A small contrastive audio-text model, trained from scratch.
Model: 26.3M parameters, encoder norm rmsnorm, encoder moe expert_choice, encoder layers 8, text encoder norm layernorm.
Training: 9300 steps, batches of 256.
Data: trained on single English nouns, adjectives and verbs, spoken by a formant synthesiser in many voices, 30.5 epochs.
Rows from block 5 of the audio encoder of a small contrastive audio-text model, named by matrix and row number. Rows with one number within an expert belong to one neuron, the router's apart. Each number is 50 + 15 x the weight over its row's rms, rounded and kept within 0 to 99. All counts start at 0.
Before each expert's rows are labels from the 100 clips, of 14848, where the router gives the expert most weight on average: "top examples" is what is common among them. Only what is clearly more common there than usual is listed. The data: single English nouns, adjectives and verbs, spoken by a formant synthesiser in many voices. In brackets: how many of the 100, against the usual share in percent.
# router: router (encoder.blocks.5.mlp.router.weight, 8x256, trained with AdamW), inputs 86-128
# gate: expert gate (encoder.blocks.5.mlp.gate, 8x64x256), inputs 86-128
# up: expert up (encoder.blocks.5.mlp.up, 8x64x256), inputs 86-128
# down: expert down (encoder.blocks.5.mlp.down, 8x256x64, transposed), outputs 86-128

# expert 4
top examples: pink noise (48 vs 12); /æ/ (34 vs 8.6); white noise (33 vs 12.4)
router.4:40 69 54 28 52 39 53 39 74 35 31 39 40 49 51 42 55 43 50 68 63 01 49 31 39 48 74 53 40 66 51 27 54 56 50 63 28 42 49 38 46 66 56
gate.0:70 50 64 50 67 29 50 50 50 50 70 16 50 70 55 50 50 50 93 50 77 50 14 50 50 50 50 61 83 45 50 53 50 66 50 50 68 60 50 63 50 54 84
up.0:50 50 50 50 50 81 34 50 50 50 27 50 50 50 50 50 50 50 08 19 07 50 83 50 50 50 79 31 50 50 50 50 50 50 17 50 39 50 50 09 50 50 50
down.0:50 23 50 50 20 64 50 46 23 50 50 76 49 50 50 26 61 50 08 50 50 99 50 50 50 06 50 50 63 59 42 50 29 91 19 50 64 67 50 50 50 24 50
gate.1:50 26 38 36 50 50 92 50 50 50 85 50 50 50 50 17 50 50 77 50 50 09 50 50 50 63 50 50 50 51 32 50 91 50 50 50 59 67 50 50 50 50 50
up.1:50 50 50 49 50 50 80 50 50 50 73 50 35 55 50 26 50 49 50 50 50 50 50 50 50 50 50 50 50 45 45 45 84 50 50 50 50 50 55 44 50 50 50
down.1:50 69 50 50 50 81 50 50 50 33 55 50 50 64 50 50 50 58 81 50 65 19 50 39 75 50 38 50 50 50 80 50 32 50 50 19 50 50 50 50 50 50 50
gate.2:93 50 50 50 65 50 50 44 50 50 18 50 50 50 50 50 37 50 50 50 50 14 50 50 38 50 50 50 71 50 71 80 31 50 50 45 50 50 50 50 50 50 33
up.2:50 68 50 50 70 50 50 50 50 50 18 58 38 50 50 50 50 00 50 50 31 50 45 50 00 50 50 34 66 64 83 50 50 50 50 50 38 50 52 00 50 50 50
down.2:50 50 50 99 11 50 54 50 50 50 50 50 50 67 74 50 50 50 09 62 50 50 50 50 50 79 50 50 25 46 50 68 61 50 31 72 50 50 80 50 65 50 55
gate.3:50 50 50 00 50 37 50 50 50 50 50 57 00 42 50 50 00 50 50 50 50 50 63 50 99 63 23 50 50 50 33 50 93 50 50 30 47 50 50 50 50 50 50
up.3:80 50 68 50 60 50 50 50 75 69 50 50 59 50 50 50 75 60 50 50 51 50 50 50 00 50 42 50 50 40 50 50 23 50 50 67 50 47 50 50 50 50 81
down.3:13 50 50 50 50 69 72 50 50 83 50 50 50 50 50 50 33 50 50 50 50 50 50 50 50 50 50 50 50 17 50 44 50 50 50 70 50 50 50 59 50 50 85
gate.4:50 50 37 50 49 50 50 50 59 50 50 50 50 10 50 72 15 61 50 50 86 67 50 85 50 50 76 50 38 50 50 50 50 50 50 50 50 50 50 50 50 60 11
up.4:50 35 50 80 50 50 73 50 50 68 32 50 50 50 86 50 20 50 50 50 50 50 50 50 50 67 50 50 50 50 50 15 50 50 38 28 50 50 50 50 50 34 30
down.4:50 50 50 50 43 50 50 50 22 50 20 50 75 97 50 50 50 50 50 50 50 69 81 50 50 50 50 56 50 30 50 37 46 77 50 50 50 50 50 50 54 65 48
gate.5:50 50 50 99 50 50 50 46 50 56 23 50 35 50 87 50 50 50 53 50 15 50 50 39 50 42 64 50 57 50 13 50 27 99 91 80 50 50 50 49 50 50 50
up.5:38 73 57 76 50 50 50 57 50 50 50 50 50 09 76 37 50 50 50 50 24 50 50 50 50 50 50 50 50 50 20 37 50 91 95 50 71 41 50 50 50 50 50
down.5:50 50 50 50 37 50 50 50 50 50 50 50 50 35 50 50 50 08 50 50 50 50 50 55 87 50 50 50 38 51 50 50 52 98 50 50 78 50 19 50 62 50 50
gate.6:50 50 73 07 50 50 50 70 50 50 79 50 50 50 50 50 43 50 55 50 50 50 50 54 50 40 41 78 50 50 50 56 50 50 50 50 50 50 50 50 50 50 16
up.6:50 50 31 50 50 50 50 50 50 52 50 50 50 50 19 50 50 50 80 50 99 50 50 50 50 39 77 36 50 50 50 50 50 50 50 50 50 61 50 50 15 50 03
down.6:50 50 50 13 50 50 50 50 50 50 50 50 99 30 50 50 50 22 50 50 50 50 50 16 82 81 50 50 99 00 31 50 50 50 50 50 50 50 53 50 50 50 50
gate.7:98 50 50 50 37 50 61 20 50 50 71 50 50 50 50 50 50 99 21 50 50 39 50 50 50 50 36 50 50 50 50 50 87 50 50 50 50 50 99 36 50 50 50
up.7:50 43 50 50 50 64 23 50 99 50 06 50 50 50 50 50 50 40 51 50 50 50 50 55 50 50 50 23 50 50 76 50 50 50 50 61 88 50 50 50 33 50 50
down.7:50 50 50 50 50 50 50 35 50 50 50 50 50 50 50 99 50 74 50 50 50 53 34 55 45 50 50 13 50 50 50 52 50 50 50 50 50 50 31 50 50 22 40
gate.8:50 50 50 50 50 22 50 50 50 67 50 76 50 50 25 39 50 50 50 50 50 50 50 50 50 50 75 50 50 50 50 50 50 50 31 50 01 50 50 50 50 96 50
up.8:50 50 50 50 50 50 50 50 50 99 50 06 50 50 50 50 50 50 50 23 50 50 69 50 50 50 50 50 50 50 50 50 50 50 50 50 50 50 93 50 99 50 50
down.8:50 99 50 00 50 93 50 50 50 50 50 50 50 00 50 99 50 50 83 50 50 50 42 36 50 50 50 50 50 50 50 50 50 69 50 50 50 17 50 50 00 50 76
gate.9:99 25 50 50 53 50 50 33 50 50 68 50 50 67 76 50 50 50 50 50 50 50 65 50 50 57 50 50 50 50 50 00 50 50 50 97 18 50 57 50 06 50 50
up.9:50 50 50 50 50 05 68 50 50 50 50 50 50 50 50 50 50 93 50 50 50 50 99 50 50 50 50 50 50 50 50 50 50 50 99 50 50 48 50 50 35 50 50
down.9:49 50 29 50 50 28 50 50 50 50 50 50 57 50 43 99 50 50 50 50 50 50 50 53 50 57 50 50 50 50 21 63 50 50 38 50 78 50 81 50 50 50 18
gate.10:78 50 50 50 50 50 50 50 50 50 50 26 50 50 50 50 84 73 50 50 50 50 50 50 50 50 50 50 50 50 50 50 50 50 50 50 66 50 50 50 50 50 50
up.10:86 99 50 50 50 50 50 50 50 79 50 50 50 75 50 50 50 86 50 50 28 50 50 50 50 50 50 73 50 50 50 50 50 50 50 20 71 50 50 50 50 50 20
down.10:50 50 50 50 50 50 29 50 50 50 50 50 50 50 50 38 50 50 55 50 50 50 50 69 50 50 50 50 50 50 50 50 50 86 50 67 19 50 50 50 50 18 50
gate.11:50 50 50 50 50 50 50 50 50 50 50 50 50 50 50 50 50 74 50 99 29 55 50 50 50 50 50 50 50 00 50 50 50 50 50 50 50 50 00 50 50 50 50
up.11:50 50 50 50 50 50 50 50 50 50 50 50 36 50 50 50 50 50 50 82 50 50 50 50 50 50 50 50 50 50 50 50 50 32 50 50 50 50 50 50 50 50 50
down.11:50 50 50 50 50 50 50 50 50 50 50 00 50 50 50 50 50 50 87 50 50 50 50 35 50 50 50 77 28 50 50 50 50 52 50 50 50 50 87 50 50 50 50
gate.12:50 50 50 50 50 50 33 50 50 81 50 50 69 50 50 77 50 50 69 50 50 50 50 50 59 54 90 50 50 50 50 19 50 50 50 50 50 50 52 57 50 11 50
up.12:37 88 50 50 50 50 50 50 50 50 50 80 99 50 50 50 50 50 32 27 50 05 50 50 77 50 99 50 50 00 50 01 50 50 50 50 41 50 50 50 50 50 50
down.12:50 50 50 50 50 20 50 50 25 00 50 50 50 50 50 50 50 80 46 55 50 53 91 50 50 50 50 87 50 63 50 50 50 50 50 50 13 50 33 50 50 37 62
gate.13:50 50 56 44 50 59 50 50 50 50 50 23 50 50 50 43 50 50 50 50 50 50 50 50 50 89 50 50 50 50 21 50 50 50 50 50 50 50 50 50 53 41 50
up.13:50 50 99 35 50 35 50 45 50 66 50 50 50 50 57 50 50 48 78 50 50 60 50 50 50 50 50 50 50 61 50 50 50 50 50 50 50 50 50 50 50 34 50
down.13:45 50 33 50 50 50 50 50 50 50 65 50 65 11 50 50 50 30 61 50 50 53 50 50 68 99 50 50 50 50 43 50 50 49 50 52 50 11 50 29 50 50 50
gate.14:50 50 21 50 50 50 36 50 12 88 50 50 50 31 50 87 46 50 50 82 50 38 81 50 50 50 50 50 16 50 50 50 75 59 50 47 50 66 42 50 17 50 87
up.14:61 40 49 50 70 50 56 50 50 50 50 50 54 50 50 98 50 50 50 50 50 50 50 50 63 56 31 50 50 50 50 50 50 50 38 74 50 50 50 50 00 56 57
down.14:50 50 17 50 68 47 50 50 50 40 47 40 50 71 26 43 60 50 52 48 17 50 50 76 69 26 82 50 50 50 46 50 50 50 50 00 41 50 37 45 50 50 20
gate.15:50 79 50 50 50 50 50 50 50 50 50 50 40 50 50 50 50 50 50 50 50 50 50 50 50 50 62 50 77 50 50 50 75 50 50 67 50 65 50 50 50 50 50
up.15:50 50 50 50 50 50 50 28 50 50 50 50 50 50 50 34 50 50 50 50 50 00 50 50 23 31 50 50 23 87 50 50 50 50 00 50 50 50 50 50 40 50 50
down.15:50 50 50 50 50 84 50 50 50 50 50 50 73 50 50 50 50 50 50 50 50 14 50 50 50 50 50 50 50 50 38 50 50 45 50 50 50 50 50 50 50 50 50

# expert 2
top examples: /d/ (78 vs 22.2); /g/ (45 vs 5.7); white noise (44 vs 12.4); /ʊ/ (39 vs 3.5)
router.2:57 26 39 33 33 36 45 52 53 46 43 72 34 25 34 80 43 34 52 67 44 50 72 48 60 19 75 47 31 30 49 37 81 68 42 69 28 37 57 56 38 72 45
gate.0:07 50 50 50 50 50 55 52 86 50 50 66 31 50 50 44 27 50 50 50 19 17 50 43 50 50 50 50 44 50 08 50 61 50 50 50 50 50 50 30 50 50 50
up.0:50 50 62 45 50 74 50 50 50 50 60 31 50 16 50 50 57 50 50 50 50 82 41 50 75 99 50 54 50 50 50 70 50 50 50 50 50 26 62 50 50 50 09
down.0:50 50 50 65 17 50 50 62 50 50 48 28 50 52 50 25 50 50 13 31 50 50 50 50 42 21 50 63 48 19 49 50 26 50 50 69 35 50 50 50 50 50 50
gate.1:50 50 50 50 50 50 61 50 50 50 50 50 50 50 50 50 50 15 50 50 50 77 50 50 50 57 72 50 50 50 26 50 50 50 50 00 50 50 50 50 50 50 50
up.1:50 50 50 50 50 50 50 50 50 50 50 50 50 50 50 50 50 50 50 50 50 50 50 50 50 50 50 50 50 31 50 50 50 64 50 50 50 50 50 50 50 50 50
down.1:50 50 50 50 50 50 50 50 50 50 28 74 50 50 50 50 50 50 50 50 50 50 50 50 99 50 50 50 50 50 50 50 32 50 37 61 50 26 50 50 50 50 50
gate.2:50 50 50 50 50 00 99 50 00 50 79 50 50 50 99 50 50 50 50 76 50 50 50 50 50 50 50 50 50 50 50 50 50 50 50 50 50 50 50 50 50 76 41
up.2:50 50 50 50 50 50 50 50 50 50 50 50 50 50 50 24 50 50 50 50 50 50 50 50 50 50 50 50 50 50 96 50 50 50 50 50 50 50 50 50 50 50 50
down.2:78 50 50 00 50 50 50 50 50 90 50 00 50 50 50 50 50 50 50 70 50 50 50 81 99 50 50 50 50 50 50 50 67 50 50 50 50 99 50 50 50 50 50
gate.3:50 50 50 50 50 50 48 50 50 50 50 50 38 50 50 99 74 41 50 50 24 50 50 50 50 50 41 50 38 50 50 99 50 50 50 50 01 50 50 50 50 50 50
up.3:50 99 50 50 50 30 50 21 50 50 50 65 50 55 73 50 50 26 50 92 50 50 30 50 50 40 50 50 50 50 50 50 50 50 50 50 50 50 50 50 50 50 50
down.3:50 50 50 50 50 50 50 50 50 50 50 00 96 50 50 67 50 50 06 50 50 50 50 50 50 50 05 50 50 82 50 50 50 50 50 50 50 50 50 50 50 54 50
gate.4:42 50 64 11 50 50 50 50 25 50 00 00 55 50 50 50 50 50 50 50 50 63 50 50 52 70 99 50 50 50 50 50 61 50 54 50 50 40 50 50 50 17 50
up.4:50 50 54 52 99 50 65 50 50 50 50 50 50 50 28 50 50 50 50 50 50 50 50 50 13 50 50 50 50 50 50 50 50 50 75 42 50 50 50 52 50 50 50
down.4:27 50 50 50 50 83 50 50 50 42 50 91 50 50 50 50 50 50 50 50 25 50 50 50 50 50 50 19 50 50 50 50 98 50 50 99 50 50 62 50 69 50 50
gate.5:50 50 50 50 50 50 50 50 50 50 50 99 76 50 50 50 50 50 50 50 50 35 50 60 99 50 50 50 75 50 50 99 50 50 50 50 50 50 50 57 50 50 11
up.5:50 50 50 00 50 50 50 50 75 54 50 50 50 50 50 50 50 50 50 50 50 50 50 50 50 50 50 50 50 50 71 50 50 47 50 50 50 50 50 50 50 50 50
down.5:50 50 50 50 50 50 50 50 50 74 50 50 50 50 50 50 50 50 50 50 50 50 50 23 91 50 50 50 50 50 50 50 50 50 50 50 50 50 50 50 50 50 54
gate.6:50 50 50 50 50 50 50 50 50 50 50 50 50 50 50 50 50 50 50 50 50 50 50 50 50 43 50 50 53 50 50 50 50 50 50 50 50 50 50 50 50 50 50
up.6:50 50 50 50 50 50 50 50 72 50 50 50 50 50 44 50 50 50 50 50 50 50 50 50 50 50 50 50 50 50 50 50 50 50 50 80 27 50 50 50 50 99 50
down.6:50 50 50 50 50 43 87 50 50 50 50 50 50 50 62 53 50 50 50 50 79 50 50 50 50 50 50 50 50 50 50 50 50 50 50 50 50 50 50 50 50 50 00
gate.7:50 50 50 50 50 42 23 50 86 50 50 50 50 47 50 92 50 50 00 92 50 50 21 88 50 50 50 49 50 79 50 50 50 50 50 00 50 50 50 50 47 50 48
up.7:50 50 50 50 50 00 50 39 56 60 50 50 40 50 40 77 50 00 66 99 93 50 50 50 50 50 50 50 60 50 76 57 50 50 50 50 48 50 44 52 50 34 60
down.7:50 79 50 68 99 40 50 50 50 43 50 50 50 50 44 50 50 50 50 83 48 50 68 54 83 50 50 50 50 59 50 50 50 50 50 50 50 50 50 50 15 50 99
gate.8:45 50 50 50 59 68 50 38 99 50 50 50 50 50 22 50 45 50 50 74 50 50 39 50 50 99 50 50 50 50 70 65 53 50 93 38 50 50 50 50 50 64 50
up.8:78 99 50 50 46 50 50 50 54 50 50 50 50 50 43 50 50 67 50 39 50 61 50 50 50 61 50 35 50 50 50 65 50 50 50 41 50 50 55 86 50 50 50
down.8:30 50 50 50 50 50 57 55 50 06 63 31 50 47 50 27 99 68 50 50 50 50 07 50 75 17 61 33 50 28 50 57 50 50 24 48 50 43 50 50 50 50 57
gate.9:50 54 48 50 50 50 50 42 11 50 50 01 50 69 50 50 50 37 50 50 67 50 50 00 50 50 27 50 50 50 50 45 50 50 50 50 41 50 53 50 33 50 66
up.9:50 50 50 41 27 91 50 50 50 50 50 22 50 50 50 40 50 41 50 50 50 50 50 07 50 40 59 40 32 50 50 45 16 50 46 50 50 62 17 50 50 75 00
down.9:68 50 50 50 30 50 62 50 50 50 50 50 50 50 50 75 07 29 22 50 68 50 45 50 50 50 50 50 50 50 58 11 47 50 50 38 50 50 66 55 50 50 50
gate.10:50 26 50 50 50 11 50 50 50 50 50 50 50 12 47 50 50 02 50 50 50 50 62 18 50 50 50 50 50 50 50 50 50 50 50 50 50 26 50 50 42 50 50
up.10:50 50 50 50 96 50 48 50 50 29 45 50 50 50 50 50 49 50 40 50 50 50 50 50 50 50 50 16 41 50 50 42 50 50 50 50 50 50 50 50 50 67 50
down.10:50 50 50 41 50 50 50 50 50 50 50 50 50 00 50 50 99 50 82 50 50 50 50 50 50 50 39 49 50 50 50 50 09 50 93 50 50 32 64 32 59 50 77
gate.11:50 50 43 85 50 50 50 46 27 46 08 50 69 50 50 50 81 50 42 50 50 50 50 50 00 50 53 50 50 50 10 99 50 46 50 47 50 50 18 50 50 95 25
up.11:40 50 57 63 50 50 99 68 53 50 50 50 39 81 35 50 66 22 60 50 85 50 57 50 50 60 50 50 50 50 50 50 50 66 50 50 50 50 50 50 97 50 50
down.11:40 50 50 18 18 50 79 59 50 49 50 50 50 50 76 35 50 50 50 86 50 99 70 50 93 62 10 50 69 50 50 50 34 50 92 50 50 50 50 61 50 50 50
gate.12:50 34 66 50 50 00 50 50 50 50 50 50 50 50 50 50 50 78 50 65 50 50 10 72 50 00 50 50 09 50 50 50 50 50 50 50 53 64 50 50 50 50 50
up.12:50 50 50 50 50 00 00 00 28 50 50 50 50 50 55 50 50 61 50 65 50 50 50 36 50 13 50 50 50 35 50 50 50 50 50 50 50 50 50 50 50 50 50
down.12:36 50 50 84 52 26 50 50 50 50 50 50 50 66 50 50 50 77 50 32 50 50 50 50 50 50 52 50 29 50 50 12 50 50 50 50 50 46 50 50 50 50 50
gate.13:50 50 50 50 50 50 50 26 29 50 50 50 50 50 50 50 50 50 35 50 50 50 50 26 50 50 50 50 50 50 50 50 50 50 57 50 50 50 50 50 50 50 50
up.13:50 98 50 65 50 77 50 50 03 50 99 50 50 19 21 50 50 50 50 50 50 50 03 50 50 50 50 50 50 50 66 50 50 50 50 50 50 50 50 20 34 64 50
down.13:50 50 24 39 50 50 50 50 50 14 50 46 50 50 50 50 50 50 50 50 50 31 50 50 50 50 50 50 50 50 50 50 50 50 99 50 50 07 47 50 50 50 50
gate.14:79 50 73 72 50 50 50 50 50 50 50 50 37 50 74 99 50 40 04 60 50 57 50 63 50 50 31 50 23 54 50 73 50 50 50 50 50 50 50 50 64 50 59
up.14:16 31 50 56 30 33 50 74 43 75 47 50 43 68 50 50 50 50 50 27 53 50 42 50 50 50 50 51 50 29 50 56 66 50 50 69 50 61 20 83 50 50 50
down.14:90 57 50 33 23 50 50 50 50 41 50 46 50 50 74 42 67 42 72 50 99 50 50 50 50 50 50 50 50 44 69 56 50 57 50 50 50 63 56 58 50 88 50
gate.15:50 50 51 04 38 50 50 50 50 50 69 50 50 50 50 25 73 60 65 57 50 50 69 00 49 50 62 50 50 54 56 21 50 50 55 50 75 50 50 50 50 50 54
up.15:50 50 60 20 50 50 63 73 50 13 50 50 34 50 75 50 50 50 50 50 86 50 50 79 46 44 50 61 33 50 50 50 50 50 66 92 50 48 30 50 22 59 50
down.15:50 50 50 50 21 42 50 50 36 50 50 50 50 38 65 50 50 55 50 50 50 50 46 50 50 31 65 50 00 70 50 55 15 67 50 14 77 50 50 21 50 50 29

# expert 7
top examples: reverberation (89 vs 35); /ɑ/ (42 vs 10.4); /æ/ (32 vs 8.6); thin (high-pass) (30 vs 11.8)
router.7:57 43 43 34 46 55 48 73 40 39 42 43 52 36 48 67 57 38 62 58 45 53 59 47 50 64 32 44 54 35 31 33 67 65 77 41 36 62 76 44 07 56 83
gate.21:71 50 01 50 50 50 40 50 50 50 60 50 50 82 50 27 39 40 50 50 50 50 65 50 50 50 50 53 50 50 94 50 50 50 50 51 44 50 50 84 77 50 67
up.21:30 50 50 59 85 50 50 50 50 67 50 76 50 50 55 91 58 42 50 59 43 64 28 37 50 50 61 50 50 09 36 59 50 61 50 31 50 50 51 50 04 50 44
down.21:50 50 13 58 50 36 50 50 50 50 45 50 50 50 25 50 67 50 39 50 32 50 58 50 50 50 50 34 38 50 05 50 43 42 50 45 00 60 74 60 59 50 50
gate.22:50 50 50 50 50 50 50 83 65 81 50 50 04 50 50 50 50 50 98 50 81 50 50 50 50 00 50 50 50 99 01 89 50 50 50 50 58 69 50 47 50 82 50
up.22:03 47 50 50 63 50 50 25 50 50 50 50 50 50 49 25 36 36 51 50 50 37 50 50 50 50 91 49 50 50 50 50 50 50 50 50 50 50 50 50 50 50 50
down.22:50 50 50 50 50 72 50 50 68 50 50 48 59 50 79 38 65 50 50 50 60 77 50 41 50 50 50 50 50 50 50 50 15 50 50 50 50 50 32 50 50 14 50
gate.23:50 50 50 48 16 50 50 84 15 50 50 50 50 74 50 50 50 80 50 50 50 50 50 50 50 19 68 72 50 50 50 53 50 00 50 50 50 50 50 50 50 16 57
up.23:50 50 50 50 85 50 50 50 50 50 22 50 50 11 50 50 50 50 50 50 50 50 66 50 68 97 50 50 50 12 30 50 78 50 50 50 50 54 99 50 00 70 50
down.23:59 50 86 69 50 50 50 25 50 50 50 50 50 85 50 92 50 29 98 50 50 50 15 64 50 50 50 00 78 50 50 50 50 50 25 50 50 48 50 50 50 50 50
gate.24:40 50 55 50 68 56 44 50 50 44 50 50 50 50 19 50 50 50 50 92 50 84 65 50 30 50 50 50 96 50 50 50 50 50 50 50 06 49 50 50 50 50 50
up.24:84 72 79 50 63 50 50 50 43 50 50 50 50 50 50 50 49 50 50 50 50 50 55 50 50 50 95 50 50 50 50 72 65 50 20 50 50 45 50 50 50 50 42
down.24:50 00 50 50 50 50 69 50 64 50 18 50 50 50 50 50 50 50 50 50 34 50 49 50 50 50 50 50 50 50 50 28 50 50 52 50 50 50 38 50 57 50 50
gate.25:50 50 68 50 50 50 50 75 57 42 66 50 18 45 50 50 50 51 50 50 50 31 39 81 50 50 37 50 32 50 50 20 58 50 51 50 50 66 02 50 50 39 43
up.25:93 50 46 34 50 50 00 92 50 50 50 55 50 40 50 50 38 62 45 52 50 29 50 58 55 64 39 50 49 99 50 50 39 42 50 50 05 79 34 81 50 50 50
down.25:50 46 50 58 68 50 50 50 43 50 67 36 67 00 33 00 41 36 50 50 50 50 49 86 54 50 95 50 50 50 44 69 50 50 54 50 50 50 00 50 50 50 50
gate.26:50 25 50 64 78 50 42 50 50 50 50 50 50 47 54 50 50 17 55 50 40 50 50 66 50 77 50 24 50 50 50 50 26 50 50 87 50 26 82 36 50 50 36
up.26:50 50 50 50 79 85 51 50 80 50 50 50 50 47 72 99 50 16 50 50 50 50 50 50 50 50 50 50 00 64 50 13 41 50 50 99 50 17 50 50 50 50 60
down.26:15 50 34 50 50 50 50 24 50 66 50 50 50 50 82 50 50 67 50 50 50 50 00 30 50 50 50 50 68 50 50 15 00 50 69 50 50 41 50 50 50 50 50
gate.27:50 18 39 50 77 50 50 50 50 50 50 50 53 19 80 55 50 50 50 00 50 50 61 50 50 50 63 50 50 50 50 65 24 41 50 77 70 50 46 51 90 50 72
up.27:65 32 74 29 02 50 44 50 50 50 52 50 50 70 50 50 50 56 50 50 27 50 50 50 85 63 49 50 50 53 77 50 71 17 50 20 43 51 01 50 50 50 13
down.27:50 60 50 50 50 50 72 49 57 15 50 50 64 50 50 64 41 50 76 50 50 42 50 58 50 50 47 50 50 62 11 50 50 98 97 27 77 50 50 64 50 73 50
gate.28:50 50 50 99 50 50 50 09 50 84 50 50 53 50 50 08 50 50 58 50 50 23 50 50 50 30 50 50 50 50 50 50 78 50 50 50 33 50 50 13 50 50 50
up.28:50 39 73 50 50 50 50 53 50 61 50 29 82 50 97 50 50 44 50 50 50 50 50 50 50 50 50 50 84 77 50 50 00 61 50 50 20 50 50 50 50 50 50
down.28:79 50 50 50 50 71 50 57 50 50 50 50 50 50 50 53 50 50 50 50 53 50 73 50 62 50 00 50 50 50 38 50 50 50 65 50 77 50 50 46 50 50 86
gate.29:56 50 50 95 74 31 99 50 65 45 50 50 50 50 50 50 50 50 46 25 50 50 50 76 35 42 63 50 41 50 54 46 50 50 50 50 50 52 50 50 50 50 50
up.29:50 70 50 50 50 64 82 50 34 50 50 50 50 50 99 50 50 41 50 50 50 50 66 50 50 50 50 50 52 50 50 50 50 50 50 50 68 50 50 50 66 50 48
down.29:50 50 50 50 50 50 05 50 50 50 33 50 35 50 50 50 50 50 50 50 50 50 50 50 50 73 50 50 50 31 50 59 50 50 50 50 50 37 50 31 00 50 50
gate.30:50 50 50 50 50 33 50 50 50 50 50 36 62 50 80 50 50 50 60 00 50 50 50 50 50 25 50 50 50 12 50 50 50 50 39 50 50 50 50 50 50 50 50
up.30:72 50 50 50 50 50 15 19 50 50 50 27 50 71 50 33 50 50 76 50 46 50 50 50 50 50 45 50 50 50 50 50 04 50 50 49 67 50 50 50 50 50 37
down.30:50 50 50 72 50 50 50 93 50 00 50 50 50 50 50 50 13 99 50 54 50 50 50 51 50 50 84 50 50 50 50 50 50 50 50 50 76 66 50 17 50 50 89
gate.31:50 16 60 33 50 50 50 37 65 50 37 50 75 50 65 50 18 50 46 50 85 54 50 52 50 50 91 80 64 62 50 38 50 32 50 50 50 25 15 50 50 50 50
up.31:33 50 50 73 50 50 50 50 71 45 56 82 37 50 40 50 67 50 50 50 50 50 50 63 99 50 50 50 16 51 50 43 50 50 50 53 50 79 50 25 50 50 26
down.31:50 69 50 22 50 50 50 50 50 50 50 50 50 35 50 95 50 50 50 50 50 50 60 50 37 37 50 50 50 50 50 50 50 50 50 50 50 50 50 32 50 50 50
gate.32:50 50 50 50 50 50 50 50 24 35 36 47 50 50 50 50 50 50 50 50 50 50 64 50 58 50 50 50 50 00 28 50 50 50 86 50 31 50 50 50 54 50 06
up.32:50 50 50 43 50 50 39 50 50 50 61 50 50 59 50 36 50 43 50 50 21 71 35 50 50 50 50 54 29 50 50 41 25 50 11 72 60 50 50 50 50 50 98
down.32:68 50 50 92 35 92 72 50 77 50 63 51 50 50 48 50 50 50 50 50 50 50 50 50 50 50 50 60 63 50 28 50 50 50 50 50 50 92 50 50 50 50 10
gate.33:50 54 50 50 59 58 35 43 50 50 50 99 50 50 50 50 50 50 50 63 74 50 50 50 50 50 50 50 50 50 50 50 50 50 25 19 73 50 50 50 50 50 34
up.33:50 50 50 38 50 50 50 50 50 36 33 50 40 50 50 44 50 86 50 50 50 50 50 50 80 50 50 50 50 22 50 50 65 75 74 50 50 50 50 53 52 50 86
down.33:50 50 50 44 50 50 48 50 55 50 50 50 50 16 13 00 50 50 16 00 50 46 50 50 50 50 56 50 50 50 50 44 50 65 50 70 40 50 83 50 50 50 50
gate.34:68 69 50 68 98 50 83 50 50 50 50 50 50 50 50 60 50 50 50 50 50 50 50 50 50 49 46 37 80 04 50 50 50 50 31 50 50 50 56 87 50 77 57
up.34:42 50 50 42 50 09 50 16 39 23 50 58 53 71 50 50 24 48 18 50 50 50 61 73 48 81 50 53 50 50 45 71 35 50 50 50 50 50 50 50 50 04 50
down.34:50 83 61 50 50 96 50 50 50 50 50 50 50 99 54 93 91 77 73 50 50 25 37 50 44 43 50 60 50 43 50 50 39 50 90 50 24 62 50 79 50 50 50
gate.35:50 50 50 50 50 50 50 50 50 50 50 50 50 50 50 50 50 50 27 50 50 50 23 50 50 50 50 50 50 00 50 50 50 50 50 50 95 50 50 50 50 50 50
up.35:50 50 99 50 50 50 50 41 50 32 50 50 50 47 50 50 50 50 50 50 50 39 76 17 00 50 50 50 47 60 50 50 91 50 50 50 15 50 50 50 50 41 50
down.35:50 50 50 50 50 11 50 50 50 50 50 50 30 97 50 46 62 58 50 50 50 50 50 50 50 50 30 50 50 50 50 60 50 50 50 50 50 91 78 50 50 50 50
gate.36:30 50 50 45 54 66 50 50 67 50 17 50 74 50 31 38 50 50 50 50 50 50 50 24 50 19 55 50 38 50 50 50 50 50 06 50 50 76 61 19 50 50 50
up.36:32 50 50 50 71 50 50 41 50 50 14 50 77 50 50 50 38 82 50 50 87 50 50 50 50 50 50 50 50 13 50 50 98 50 10 63 50 50 50 50 50 50 50
down.36:32 50 50 50 50 40 50 07 50 67 50 47 50 50 30 50 32 50 46 50 54 74 50 50 78 50 64 50 50 50 50 50 50 80 50 81 00 44 50 50 50 62 50